Weights of a small multi-label image tagger: 13.2M parameters, batches of 256.
Rows from block 13, named by matrix and row number. Rows with one number belong to one channel. Each number is 128 + 32 x the weight over its row's rms, rounded and kept within 0 to 255. All counts start at 0. Numbers have three digits each. After the name is the row's rms in percent of the matrix's.
# r30: branch 2 reduce pointwise conv (model.blocks.13.r3.0.weight, 256x1024x1x1), inputs 207-229
# b30: branch 2 3x3 conv (model.blocks.13.b3.0.weight, 384x256x3x3, transposed), outputs 27-29, a 3x3 kernel for each
r30.38 062:160129146112087127153109115115209088142147120132196139106107069150109
r30.39 068:127132122162113120104110130140088106057128104061153131095099123124113
r30.40 083:221157153123127090109100067216159150141074203159089157134111093131153
r30.41 155:123132100115136125135140127126125153115128127139121124138112127123135
r30.42 084:131097138123122141134107131124200118117105082121129160120146104137129
r30.43 073:120121145137106141133129129141159112147118095116122129104112151122146
r30.44 087:116093194144110117135133120123255158139133090109116216149119124142097
r30.45 079:134120111137183118114089116136140137112109145128130103176081117127155
r30.46 089:144098165147126131137124138142255135162136129149133202134147098115135
r30.47 062:112143151183124131148121133129218111157153142172159155099135072130141
r30.48 064:124100145138124113069107123118022150181092154179028127102112163135131
r30.49 094:128115163126116105145132122130255151115109101106121205148117108095136
r30.50 084:116141157169106107131162118123170136149123139141153152097138095102108
r30.51 085:129175104128145093122101108123191154085102113091088147145081088137152
r30.52 128:134121121140154137159144115114132128139161143143109123130155131138153
r30.53 133:132150093140151118114110101133130127088106114099096113128080099127137
r30.54 072:134136160156157082095088081118081120143107168133131103145103119133175
r30.55 168:126132111113119134120146113131142141127104122128115147138111092128130
r30.56 127:121104129132147126128143114126139140131122127131137128125130132122138
r30.57 089:116105158119130133139121118104255146115111080080117193151123111094101
r30.58 076:127152110155144126152153159104121143101189135088124130152137166127144
r30.59 065:111139105124102174169137181123121117072173129067115111133140149154130
r30.60 068:096132099145094124134101131104118095091126103089160114126112116110123
r30.61 076:132145151148109142123130099137118140154118167148101116129117153162147
r30.62 071:125163099164116150135156148132143108069129095050124113134116130132140
r30.63 063:137154099105098143128104128127154121061114080052108125129136095135136
r30.64 145:119126091115142117126126116127116139130140147132098107144124114115144
r30.65 098:143119104135160109101105103128118123070121133102142105143104127074121
r30.66 090:166120162117108138140125119129255146122130111117113206159130100102122
r30.67 075:147122156111140109144116119141255149113101100115096202166101104124140
r30.68 076:141083110097130112139099119137226143056120083093135178153126119086098
r30.69 102:149123085124172049122078112140175101074199146144116127151105123086150
r30.70 075:132108105110138108129095123141147078070182139118160120131096141120136
r30.71 072:185110116140148080131087102183105105135149211201100125128094165130186
r30.72 067:114164098129117125115128124129122132053111105066147128141104169105152
r30.73 072:108079114124140123071065139101000123171121147158150117108083114122094
r30.74 077:152161129148127150132138132125153127107145139119116125141124145148173
r30.75 061:131085097122173073108070090126120063093134132146177109117086140092147
r30.76 125:124101070108131107113111116137090102113147167143102099128130138081136
r30.77 108:101137110138134114121133108118114148120117103102149127143133101106106
r30.78 080:133117145135105116109128093134152134178129124152120121113126127126144
r30.79 072:107133151147163122127137115105247135123118090117116166159122154115138
r30.80 113:119130138143129135146120139117161121126134114133120149138116128088154
r30.81 108:116116091118146122131138121129129135135138151148112101156125139114156
r30.82 100:119112126115146116111131093113131122122110116111130121129113108154121
r30.83 083:137106165118075141154120122122255150141138134109102202145140115142113
r30.84 137:126098123107130129118135107130150118095104105090121134135111120116107
r30.85 115:127135106134146112126122118127103139138147149142096112151127106100144
r30.86 076:113117173151122104122132130101167170134126126103157181136134163155113
r30.87 089:113093132138129120108138123112139149088094111093103127160132165118097
r30.88 109:124137101135155119100105128133129131096094136110133113127098128105144
r30.89 101:115130103136138118132099146111082136146144145139105112133125103121128
r30.90 094:130112125110143112102090117138101101119105151117136131102105148166102
r30.91 134:128123121115119114103139110132132135133105151150141125112106122139140
r30.92 116:129131107141129123123144119126131134139144128112129119125138090101142
r30.93 104:135088121106140119120115094138155136092108118097127140144113149113122
r30.94 068:126122086084147096098092094133124074038166082118154103123083104092125
r30.95 055:082089130142207114110101152083214187080108094035131218153119233119136
r30.96 049:122165053100091155151140157133122106004161101039173115141135101137093
r30.97 083:123121133125123149130094135133102105124119136115171141104115115158110
r30.98 158:119164106124152121129128112124146179108110119121140130152098115116173
r30.99 090:108093130111148114125087135141141127108089127089140129134122158127102
r30.100 070:164119111163183058083067067164129114112132166165103126148068123102150
r30.101 091:120134101144147144157086127121094134169153146153111107130125127124149
r30.102 070:114120100112114170168126158124094077050176109079135090099158064133100
r30.103 099:142106153113111136137128139141255134138127077101138201150124097105113
r30.104 100:123124103119158121079125095126116139074089122088142110149101168108108
r30.105 092:090139126124112115117127105093074138111106121103136137074124145143135
r30.106 146:114137110122135122137147128123128149160155152146100113150128110099139
r30.107 075:138111136146098125094126147147121109123122125130128125102113159133128
r30.108 089:109112148126150105152113126090255182114161115103114221168138149105141
r30.109 078:088119130140133119144135133108093128131138143117148138129110166150116
r30.110 093:144098162131142136133116131126255130122115084118129191145138124091129
r30.111 081:128128135137149123139127120122255143101163097112111189158140099096115
r30.112 112:218137133109134112111094137226115144118116215158128142099094096138095
r30.113 171:199157135125129119128097156210126170121136201157122151129107112165103
r30.114 062:120141121130112121158123128114175127104123077056118168099127137113120
r30.115 110:124147104133149097111072101129103130080090127119084125134075099100139
r30.116 107:118119114143139123129149124126117135142136141144102107146128101126139
r30.117 078:137096156106139135133111143148222115124109109111100178115135149124133
r30.118 072:111095128141131139110124119134138143141107103075132121156124165119081
r30.119 052:131108103128164130119085116155167081094141158185137142105099107104149
r30.120 088:127095099117114108102101138112066052113137163149127117081113165150129
r30.121 092:117115158122116120152131123124255175148152126104107224146153130139118
r30.122 121:126116102118117152115148107137142107139105117141144107125108097126141
r30.123 067:121117099130170085114069106104207087135182127153140105128105130084164
r30.124 091:150131157121128086120095084144226161143084116124110175164096108123157
r30.125 063:127119129105087115127090111140162125091082090105151153135093116114110
r30.126 065:111173103143115106127123150094191144098122085089133209132124145087154
r30.127 085:128140123143155142139150143116148135122157136148122119135113153168164
r30.128 127:136145128124119119114120112133139168144125131138115148154106106126147
r30.129 130:122137114119109136113141118125131140127109133123122152141114092124121
r30.130 102:130108116078132106102111102132170136064071078059110155140108138088092
r30.131 063:114165115136072175161136145146133127064132111053134134121140121144114
r30.132 071:142149078143130135114142137141131137102157119103148140131127117134096
r30.133 102:118129109129146119086121123106094148114100120099144118124127137132096
r30.134 078:118095172142130127165140137118255157159120101125118208157137126105114
r30.135 128:134104121111133095104102098129063124098119144116144116112139129108103
r30.136 101:145116158142122124134122136127255143123126114107139215155119109133135
r30.137 100:112096086098131126118121126120096095118148163132142073105126155128133
r30.138 071:113103128115104123123141098113122130124108102111168146097134163121073
r30.139 073:159137104110175080113066099128162078082199163137161121127111144088155
r30.140 149:209136139128122135130102141221130160128130207165118143114103107157117
r30.141 229:129120117114135132118128102131129123112100127118140119129112129129119
r30.142 074:140128155138130126142128155117250141118153102071107198124141144129140
r30.143 068:141106088119197131121095144111129109078163098097131141137092141099159
r30.144 107:128115099126151141125111134112060087104138157135118098091125177146134
r30.145 117:120131116126130109112131100121119146100114137125139127130120133138135
r30.146 088:134129145124130090134133090156255185129112117120099218175114108113121
r30.147 092:107140153114126114134134106122255173105126119113101213159119124107149
r30.148 065:119154157100103129126141101130194146130128141117118156127139131179140
r30.149 078:135128106115152088101090116157013134139112163146149108122118128117133
r30.150 115:113141104145145139150147128111145091126156114142171090111116089122154
r30.151 088:109097106155175095090063134092074100132138162142164125112105112097145
r30.152 110:106115106125156105104111122124062092084108137116126119088118166134139
r30.153 092:147113089110118091097115141160069134097123166131103110126150114109105
r30.154 094:151130159132149128133117122142174114137137138138128132135124111118142
r30.155 098:155126070122187062123065123113174093065179118120136125160087123071161
r30.156 069:122169107134093143149154145139129123075112085069123126121117108126133
r30.157 100:114108096103126128130116113124127104131172153169124087117121134130123
r30.158 068:099122163128111124148127134124247133114102103088108186132136140127112
r30.159 217:126135132126116139115139128120147105134124140142170125099124129136109
r30.160 184:121118115119139138118138118126135114110105126116147114128118150131123
r30.161 073:136116144107133132148121105115248140121114067100132190138134133120116
r30.162 069:143153096135118108146118082148085119136144128117181119140144096094123
r30.163 063:090077106123151130121117127103175146075105097068167119150126141093080
r30.164 090:156130098122193089072109136145157086074193113127140145137138077093169
r30.165 090:120092140127128153129137133098155102132131130167172106121110152192143
r30.166 096:146155096118176083125072135135255122098216123136111185182087098065127
r30.167 094:142130105134138134148128131126128120122141145134136098140129089109153
r30.168 078:124130117131154082054083126110000102156120163163154121103127110114143
r30.169 198:126105127126132133159148125134127115137146137143119123123155127134132
r30.170 172:133141105133132133117116139129125131118091127124133122126102118119124
r30.171 102:153147088125168121115108113138145149089122114094115110157084108098144
r30.172 143:124113104112138143121133108121136114103126129120139120138109152137126
r30.173 074:181092076109139096091059109184120055067159180132142106112103131102125
r30.174 077:140146140157123094084121113146138141102083129101148160122117161124127
r30.175 065:115146104115177105168135112147112113148124123143139092120106111126163
r30.176 085:135124120116123144167145140130255134100134077069126177160134094098110
r30.177 074:144140104124111134145136138139118115091158141103108140124122118164097
r30.178 070:086139107111136143121125160099031177115162122104040148148127149126121
r30.179 061:145146091123113126177169130149136096145158106096175093148137075130119
r30.180 084:112104108138166110119102098113112100175149151180141109128123150119184
r30.181 092:152105167117125132137124139144255136147113098113129205156115093115108
r30.182 061:105125109118139115103121155101129144062162117102128138114131131131104
r30.183 160:125128113118126130138126101137142116116118127120138126132121134117125
r30.184 103:124144074098147079074129064123128124025053108045117132119079133125112
r30.185 074:111100127119128119103102130103000062132157160142150108079129156146122
r30.186 089:130133135126135101125119115154238183123112117115105217161100118127140
r30.187 206:126125104116137135125129109129122105110111125116138118127122136140118
r30.188 077:126120113156178104088084112129026134146112146113084116137119093112161
r30.189 121:147155077120183056124065127132204101071204127115124134171085100068146
r30.190 083:119117136138160096143130129116255167093151077096135218165141103091121
r30.191 076:149139104123176084106080119135255130078178111116110159163104109067145
r30.192 074:105111085090118100111101121126019079100140167143149113100124156162116
r30.193 084:134100166132125135146131138131255146129118090109115190137146104098127
r30.194 094:128128112110098088115105117141113153077105127100109160124101117105115
r30.195 057:149120087112105141139106181169107079083142152109195094106127091106079
r30.196 117:126097132105100123137136137146243141087104076086119183133135107073121
r30.197 083:102111127130122125077069160116000099140125142122144111101116114132096
r30.198 066:109169138120130098123085100119160138098088104081112133127095112125131
r30.199 083:124117142129114137174160149111255146094145093071114193141159142118137
r30.200 117:117128097129137118126126136116080134141155142133091105150130114104141
r30.201 134:135110116098133108107136086148128121085089125101109110129110145118124
r30.202 097:126105164124118132167137120117255142148135084107125228145135109109105
r30.203 108:116114120136144121111111127118045102112126145126149116055130161145131
r30.204 205:130113114125136141138143118130129122137138129134130118128138132130132
r30.205 108:124114083133141106120112137127093116141148148158141084127117128097149
r30.206 063:135102135137148097113107090125253120106142103102143189134133147111132
r30.207 086:101129112117144103094091142085034121135117129124144115133109111144084
r30.208 080:120147092119108125126135127129133127067114090085107122135102110113115
r30.209 071:110117144138139138116137101100193167125101091075133163145134151102089
r30.210 104:113135123125129105129121143120059080128135134152146113068136146135150
r30.211 054:136143083100128131152135166122128125032198111047164118128157098094135
r30.212 158:114148102130167130158124114112143188110127135122122132147113125118159
r30.213 093:114160138182121103103124104127149159082092125091142160132116139119124
r30.214 097:122123115134113114101123146135024079142133163160144091061130169156145
r30.215 110:110101066105124126135106123134120113133141170158107090132124138108139
r30.216 117:104150119118117097109129101119097146129127112138130132129122111094147
r30.217 072:120100134120131118149112124112247158115122109107128185165140140123113
r30.218 127:119131125142146105143143110128119123120147141141136117120141145138139
r30.219 111:117113081109138114122110138120065113125150158151110088121111140127121
r30.220 076:143119077107167081141072117125165087047215125110146133142082098075152
r30.221 068:172077127119140118113160115159167146106119111103149157138133112143091
r30.222 078:115100124129097142157138143129255142096133053050148194148141111095112
r30.223 108:125152120157112114123120120138149140104112131111139167125113116131125
r30.224 084:161125118127156078118071077138255097080153143124139169169076088087134
r30.225 132:115127124131138118128146104124131130130147139140120127115139130145138
r30.226 091:116123149141127110170135142106255171143164121121131204141144137101140
r30.227 060:114148108120141165138154143116255124064159053053106206149153116123104
r30.228 067:127116132113134091130133090122255191120105117092120198149144118123148
r30.229 079:127118120142150107128134120136133156110133102099135119148107142119106
r30.230 156:129108139115139151133133119131055124126156156151151083134142117149101
r30.231 074:092105115125128120101113112099103123091105083085152106149127147099123
r30.232 065:135142120108125144211166171106169082076191125079173121149143122150115
r30.233 058:115158105118126133173144157119118139062168116080148118118161095117120
r30.234 074:128132110149197101087067152123010133121157156148083129115115102129146
r30.235 071:122122115141182116055108122087057129138135127117135114132128083109164
r30.236 067:125144128157129096152134156139183160109136119088164163107163151102137
r30.237 156:122136119136134126128139114126139122119107141130131130130123137128133
r30.238 112:119119114126134120137134121102123122134151148139120098135112135121150
r30.239 093:146114107102137110115110103117135120082139114105127117140103146106125
r30.240 095:155106118120130130126135112157117107139143165128119091128129119137158
r30.241 100:129128131153132111111114128121158133088115142094130151125073182114142
b30.38 065:072091105109107107116129126090108114106116125153129154192157174153137129106090104
b30.39 065:130139113094255089078100117082124106144207121078135104068033070120160125161144131
b30.40 083:105124102109138117051141082118145092120164153162088167135107136103116103142119155
b30.41 125:090219122080152095080136088097141112090088111075175110112112117133111098119123119
b30.42 078:085120125170148164130114145099103091117134082131130121108108119135115143148145130
b30.43 064:152103124178198167140100131140176116138163132063150144083111076101098120128127104
b30.44 090:093104089168135152117070090140126119139179108132165154140143149159184184137146118
b30.45 081:141214110144152137115228077100133090091115074095106127128119094108137113092105107
b30.46 073:078166124192184140143212138113102104113157114098134114122117104071079084089106083
b30.47 064:095224111137146126146247111112075083104100067123026107141143126100117110139110102
b30.48 067:124101093081150084127173153135125218146203192189185201103127077142097091170157169
b30.49 092:102135104179130151119137079112138101107135109094107097140156137095135134087117098
b30.50 075:080183120116182134081214070087123088134157172092113152159155150133130133096116134
b30.51 112:102147125156140157102186129078245085069215068123167129128131135101117132139144124
b30.52 088:109157117130195141121170141133098109126154068126193144164174154125147130116134102
b30.53 204:127139124148111137116139128080229076062180072114159116115129127108108121126141128
b30.54 080:119167134141140131096180128121173079104165075100113110086085087046063068118148132
b30.55 166:104190089077144108119176130088122086086118106098138097103096103116105102110129131
b30.56 087:110160086151167123142119122105126115103221101085221115106137122083106094082131095
b30.57 083:094130077152115135140127130094104105119114109103115121136144141125170149109134121
b30.58 083:161108116120201137158101145096080124101124161115128127087071070138124112169170160
b30.59 060:149072156133220155148111176112107137110152138152145159046077041107127118148165164
b30.60 070:088114122016182079107136108111153109100076091085083092065091096143123158167148146
b30.61 074:099129131105235068124195105109159120099095094128136162083076100069111100179173138
b30.62 073:123148108131228145157133120072147069071153075045083082075066082108111117151149131
b30.63 058:163090151147155154133103142115117098075131105071135152070065116113137142119139149
b30.64 171:112107120085089114135137123120122109117104114123128131106116110116099102145145161
b30.65 093:090131115091107109091179058121123116082147097063146117107114140076066096091117081
b30.66 070:124087083158172152127115137124122124130113092121125139144105134098125111142124103
b30.67 070:094111140163142185162173151080139091087163086108132136130137128097093099075134122
b30.68 087:123108120152143155112091134093088112133155143146174115201172160206255189135101098
b30.69 105:141100130127106140087091124132109116142119131152161141160143126165195169122122139
b30.70 080:135148150145176154113083144084092108185130134123120128151146154179234227110094131
b30.71 075:152183152102120132111165129145116119163167165165180168145176143153156174130137123
b30.72 061:105088129166233144127126160094151096097180121048070072090089049077119090134122118
b30.73 073:106071115091072076145111140131127138151135158143155151101110132130098129186169137
b30.74 075:148133161153242153124159122106136105126101112137113164074067052100093105137145161
b30.75 054:157246136132134157111197087128150156138126131128139120125135081130121161082081094
b30.76 142:135120132095095131123107110116153120145160128135144128098104110131144146138133139
b30.77 101:088141115106123098109135094109160104101134095089184135090098105095106093150148119
b30.78 065:087171056107151126120237122120183098129213141159174152151170139105112121092132161
b30.79 064:114159101174155133111172111062108116131136132117161163142155136085092111099118075
b30.80 121:088160113134125132184207140133112122115153095061100086114112121042075080081100091
b30.81 116:123139126079088124135150144132139151123117109144142133125139122089109125122146147
b30.82 110:114170134138181137118169123133085103111144129166142155134160143148161157158186147
b30.83 071:112101091180129162122091123112142156141121112150172186159191151145175165143132137
b30.84 111:085100081115064120118066105090151089073141084084226120109144080097088094086139093
b30.85 131:128108121106104127155127135121127127100100099122135138115113127103082109143151158
b30.86 070:092099096128224100100121148033103075126207168129169122109133126168249138129102099
b30.87 079:100123115113112112133125117085080090079150117097195145111123112129137131105115121
b30.88 133:131130122152137131103117141103255104115251087160201130134131135126127141156137143
b30.89 114:135098109095093123142145130116134135127134116128142114113108122106106117135142156
b30.90 095:090092124042073070112086094098115156097080117143146167099085096135108113180204201
b30.91 117:099145092132195112124162103104114109093154105129178135121143092108112096108142125
b30.92 122:120109122106107119155134144130114144123123112140126135119114118121085098122148155
b30.93 088:074087091130040119099049106070135113048179100080224100135139110073114099093144096
b30.94 071:133120134101162134097085106129121127136119124151108130121117099169187169088102134
b30.95 051:094135131160133135180100172145161129134155156126190151073113058095116079130123104
b30.96 053:171052130134200176131117140097102085144150085094158096189143157209254176111147172
b30.97 091:060072090043176096111089093065090104096098118130147146106095084133128124179170164
b30.98 146:116153137144214147135180121154091145164075131167106172155166134134129113105134102
b30.99 078:126075122099089124130040114114131123124118180134190164090121104128177151164142130
b30.100 062:145219144117137139114195144145167109129153100123093115072101113095134070091143092
b30.101 103:111150143134112116130151143117121137126123111123131120119117109099099107115143118
b30.102 077:120102120144160120162148130111152140085124092123089124122091099129122129126104141
b30.103 084:103093097171144165143122136088107093126137108100139131153151151120141137122091108
b30.104 106:057132094098156104096146085070101089036063041027093039088111075080104096109111128
b30.105 085:196230163169174118142106126146160107110130138131166141070054078134147121137123108
b30.106 175:134105137114117114144142127121124113121111110135136131108109104105102111134154149
b30.107 082:147207134145139104131136144035053022082095069074059057107074076131136135146122101
b30.108 093:130075090151133119106105117098109114153137142195176147189211186186230209119171133
b30.109 071:200103128194197149109057128093106125169183178165160164119136098196255171139147117
b30.110 076:074103103212152164122144125109096084118141057111126100121147126097131117111102087
b30.111 084:090111084133082114106127093105096104147133159150154150187236223228255220126133096
b30.112 151:101140146103136123118120109123122133137130146148135152155133119140122109143121128
b30.113 284:120139141124145130124144123123115107132124121130132138138121119145131125155137129
b30.114 060:150119112144200175115068119111108120134138103090146169103115086137154144109128138
b30.115 111:113121141140130135091134132070222056051185048116166105116124139121101124142161158
b30.116 116:141096132113110114151143145128142136109120094136132118125087113108089108135142166
b30.117 066:097142140202129156123144168121158135092141104114159127107116123122128105155078100
b30.118 074:102135100138067128115104088035051077098092072081118110065058096144148115121128134
b30.119 055:102195139133099106053147091065156084069136087068079101136157143177196193074096087
b30.120 089:195206189181194134150126111113112090161126156155125123110110097149187156097107113
b30.121 078:110102065188142132157147126130118131142156159132151164130142130119123126148153111
b30.122 108:072189079050087103101198119084149120068131111059127067117126118119107102115111125
b30.123 061:143121126108086176095154138174131150129119150127141141172173158215195160121116125
b30.124 100:073136117133139152106202125085192074091155071118110122147134115096122121129128119
b30.125 060:109088155145114167104061135108113131050087109105138086145138111147157133136113144
b30.126 062:144158107146241134148142118111154114140188124103174107070057089131161089125120111
b30.127 094:117104123189213160139104139112147124088093084109138138129085112135119126173167159
b30.128 091:105142093060107119086107103110190147132117157131188122115123135151143125145108136
b30.129 111:079146086028143101093152126094156136097175115086117092099109108119111120130118125
b30.130 107:091129092126098132063071085086112119078079105115167112162135132134165142096095084
b30.131 062:123100081093247095121085105107132113092122127098165159078072101126125143159146175
b30.132 078:166142140118255137102083112077113036138191150090142115125120082161147109159135132
b30.133 084:117127142116124116122077122091120088072089065086176151101117125116111123136146125
b30.134 072:103135092170163173134162124100098096163140089116093113123138147151153117131121086
b30.135 132:097131096054023068078055106107176132115144130096165115113100109148142124169153135
b30.136 093:120119123201142161134168148120113102099132090137133145131135137122113121110126088
b30.137 105:118206161159125140105137122096129097120127130093122108120121096143147142104119099
b30.138 074:150152133144184139127107117078084076077117107121150122141105135157198130124104131
b30.139 077:112146128128117153130115135145131135158151144172187148180215170211222189119120135
b30.140 238:113133144107141128114137116116114107135133118137139141134123118159139136168142140
b30.141 191:117110112121027128108072107129137116101130110130195130109131107112117128112162120
b30.142 062:120097128183220116130115129155136156101143153122161177111081110124143103175118124
b30.143 070:158112166181134162128094114136104120132171122154172111107106083141158146145136119
b30.144 098:124251152166200167121172120104108073093107103106162110117124109130143086126126101
b30.145 094:118209145178179135138167152083112090096166058104224101104150116117130108125127096
b30.146 083:091097096101118121069072114111127115172153146150179160201181156215201172166113148
b30.147 077:122111110142153125103116095142135135119193149156169142122127087098090087109107115
b30.148 064:090113098094138092121130063126147125086111131162157198110088090110088144188175202
b30.149 066:073110123114107118099087098133118133142103166165181128113093105106108125160164130
b30.150 134:122127138140098127167175171116125145106136116102099121135134120087091109098104105
b30.151 090:103202101097093084085069109107154120088112110128159122101060083104108117120122132
b30.152 112:143203162161219136118135126102140086122112135138151141138129099150171123118108113
b30.153 097:118096118113114123101126116136131140155161156142147139089084091146125105141109132
b30.154 098:097177125158145137134236121128133092097095067083063102127146132084091087065139089
b30.155 095:110160128117106114111143112121118130114112112121163126106130126162143140101122106
b30.156 067:110112132073190117102134121115128089082122096057124092046017068092107095143175153
b30.157 115:136108145120124157158125145092110147167156147134143126108123104121141120127140167
b30.158 056:076105126137147154153097127131160135138130165146161136106128094123121144142145147
b30.159 222:145129150153138162142108159101223105116249125151184148129120135125120135134141136
b30.160 131:125130116113078113120095117142155100127192114118227137113146110104118110124151121
b30.161 067:116119109159110148136107141123084106109143085161114131180197173148169166115108085
b30.162 062:055150063040096091102141128101166103085140135128087125127082141099071074144104137
b30.163 060:089142106127111099101136124072092095071105132070147118080110114067133097083089089
b30.164 089:127120138129119111121128129121142142130129113122111136036078100079109110111135136
b30.165 087:109093129120143125172126158138129138121149155156161158117113108118115148136149151
b30.166 099:130115098132122128100088126133115140145120152160132156156176152177186181132136137
b30.167 093:109083102123094135149154133111116132114095098148122124126084129090088098127130142
b30.168 086:133129128094095111134139117139132122122120131119126128073078095090068105125168148
b30.169 155:124160130129182141116143121115123077126156101121169129121166111105110113137160121
b30.170 241:133132139145122135115117139103230108134221121164189159118120130121123128131148131
b30.171 105:112156100165150123114205085098107102091061092086106149111117126119133127101142088
b30.172 102:139108131131109136117114115137121119141182148137240144136181143128152162111165117
b30.173 072:128120124137156117110077115077108133200182161164157161165202136255236208114116104
b30.174 066:088135126133230121165129156118043067129170107126131068107065078100146087150130132
b30.175 070:129182122125168108131224126116137084109122056135124151140147135105103105139153136
b30.176 073:125116104207183187158126158119107109084145088079118116133121110100109083108087075
b30.177 067:142105114112198114119123122090088131124125146169151153099108101139173126133141149
b30.178 076:184100179159198176150098165075077070144173166142157107058025056097149106161175152
b30.179 061:096103134109154155158105195101145149089088079141107156148108154083084104096144154
b30.180 088:106200142139086149130179127120116120149127148153160132110128120127121139122140110
b30.181 075:080088091178138133138115132091095121104160102136155124150130112108114113118089097
b30.182 060:173084152111186120163105151079087128146192162129159133066088114142131152120124142
b30.183 106:128135111120089117120115113120149082120201091132234123115148135095097105083143095
b30.184 083:068177127143162118081106124094097027029109013122240096136119110116114094074123084
b30.185 069:174149161156193145117075136111079100114136154147116147084098125178138135145161172
b30.186 083:100120056110115122093069106146172142141150174179192181183169170206204177170135154
b30.187 155:111111128117052115102082103113149094118163116142211143129158111129126137127183122
b30.188 085:108114142083091120118135126119148114118140105110122103089101100084059091134157130
b30.189 138:128110114117085121105099104112106116118117117139127128150150141201180174107115132
b30.190 085:091071086174114164130101120105138130114151111098149129166175154163171151110108084
b30.191 073:102158094155118104106138105117109148149096141160131153192202168222238203131147115
b30.192 070:173183139139141122100094124061111103120136143115142107102114084125175172141128143
b30.193 077:110099120178160153135125116132123121122161110117129148113081108124109124113140126
b30.194 087:158210155131117139152146162040155066088161045093136076100103047129100068128125122
b30.195 060:103116114116131115193134174139166160153143148122101101136097098116083091144132085
b30.196 113:121116099156150177148115131099143112076147053082119088121118108095096106095092065
b30.197 080:118168175132161113116107145063086071096124152130125127062043090122121118158179166
b30.198 072:129127121130118113116152147031227061094173039094158097106099081113096142153154112
b30.199 072:118095117214189181185091154138114154113110129118148159092123110090069107132100107
b30.200 137:121114123098094131149141149108124130121139109113137121087100120120105116115144143
b30.201 117:107113109107128091086115087108121105057114069083194096105127114099099097098133095
b30.202 084:100098127172185148148131113130140134128130161110146147151162152106132129125111139
b30.203 104:210231185197230165141157156141205098122182135153175129078099099148172130141128131
b30.204 158:115134147136112120115113118118144094122118105134198141108140128103129136126166123
b30.205 125:106164122100099114125149116109142125112116108098127096086093112091104101122142130
b30.206 060:073138123170097143112143072147100140155135145129114129161246161168170170082127106
b30.207 087:109138118102108088122113121085093096126096141125136117068088085112101127146160175
b30.208 060:113152123046197083087110088105114136174131161118127132107129109135139137148115133
b30.209 064:073098093093122072131117106067079112134121182121157126092087114154155134151176141
b30.210 100:213238206229231155144129152212220145178195186147156176099103111158174116132139111
b30.211 056:175161141204210168164131186080129085088128137064130121093092098148139129109133095
b30.212 151:107135130135220143110191108143053144135006134160072172136147141133131119120149134
b30.213 078:116134112137255159135156122127133108116166131124148129065100095126120130133148133
b30.214 091:182238194204182184103137143098127060098184112117137107107100101157138110150124123
b30.215 127:116114125113105123147130129120132146154125133124141141119106121120139140118133132
b30.216 089:113108123069105088050069099155234140154137175139198131089103116148127094160137124
b30.217 072:056119096130120124089160117079121104110130118120160135155174157149179153104118101
b30.218 094:090175127102145131111122115095125073118179102086213140114161127114135127110137121
b30.219 126:140170149137119135116130121086141090119146106103139088090087084127149125115125114
b30.220 075:142133129139168163113126144126119146148148132137154127160177149229255206135108098
b30.221 055:086137068149113159128124116124127114186149144103164116156133158129129154151132104
b30.222 069:079113112211133173122052137102108103044141103084101128116110110126118131081082105
b30.223 100:124145119107255142102131104120122080136183094134161103074089104131135119146140137
b30.224 085:073113077104085113080086073134149152121124104159127163136146141163157154109108126
b30.225 103:088162132121197131125155107118140089142198110115201141147196137146124141105145093
b30.226 088:138127099188177163147106152139125147150140161136165160127112139127147128117084100
b30.227 058:108135106170170160114087118118125107125150149101165154130127142150218191167117143
b30.228 069:104088073156108156092084102102177119107187135148175140145117087111087118116118148
b30.229 087:073210091146146126125185146020073019045128052057108077107135093139129114107110121
b30.230 191:109108096124117124121127132129163147159184171178168173115117130124120111113119121
b30.231 070:154139127151126161137125177116203090055233072142238119106137112142144145139113087
b30.232 060:123071108162214137154117136137154166128122114126143163130142114117160155120152176
b30.233 052:116139075115173095152120157127141136062102133133120163145115096095145084143152122
b30.234 082:135096142103129124134090136135134146129121117125128158099089069090090088146152132
b30.235 078:115120103087113123157149126151181155140128124132152122098115119086092100145139145
b30.236 062:119173111144243118123181159085139110143227065063182065083060088142105116136128114
b30.237 122:114159126153214144130187130129100099096158083111193144125139131099100093082144093
b30.238 127:131122130107095125156145148097132137135138132150141125094106092107118108129165163
b30.239 086:100144110143086105089123096141115085124118131116194113157169154162182180105129103
b30.240 101:100100120111106119156152173141155138145124115147144140121127140131100116150141160
b30.241 091:190215179177255207175185179089110080122186078117174108093100065120139090131101109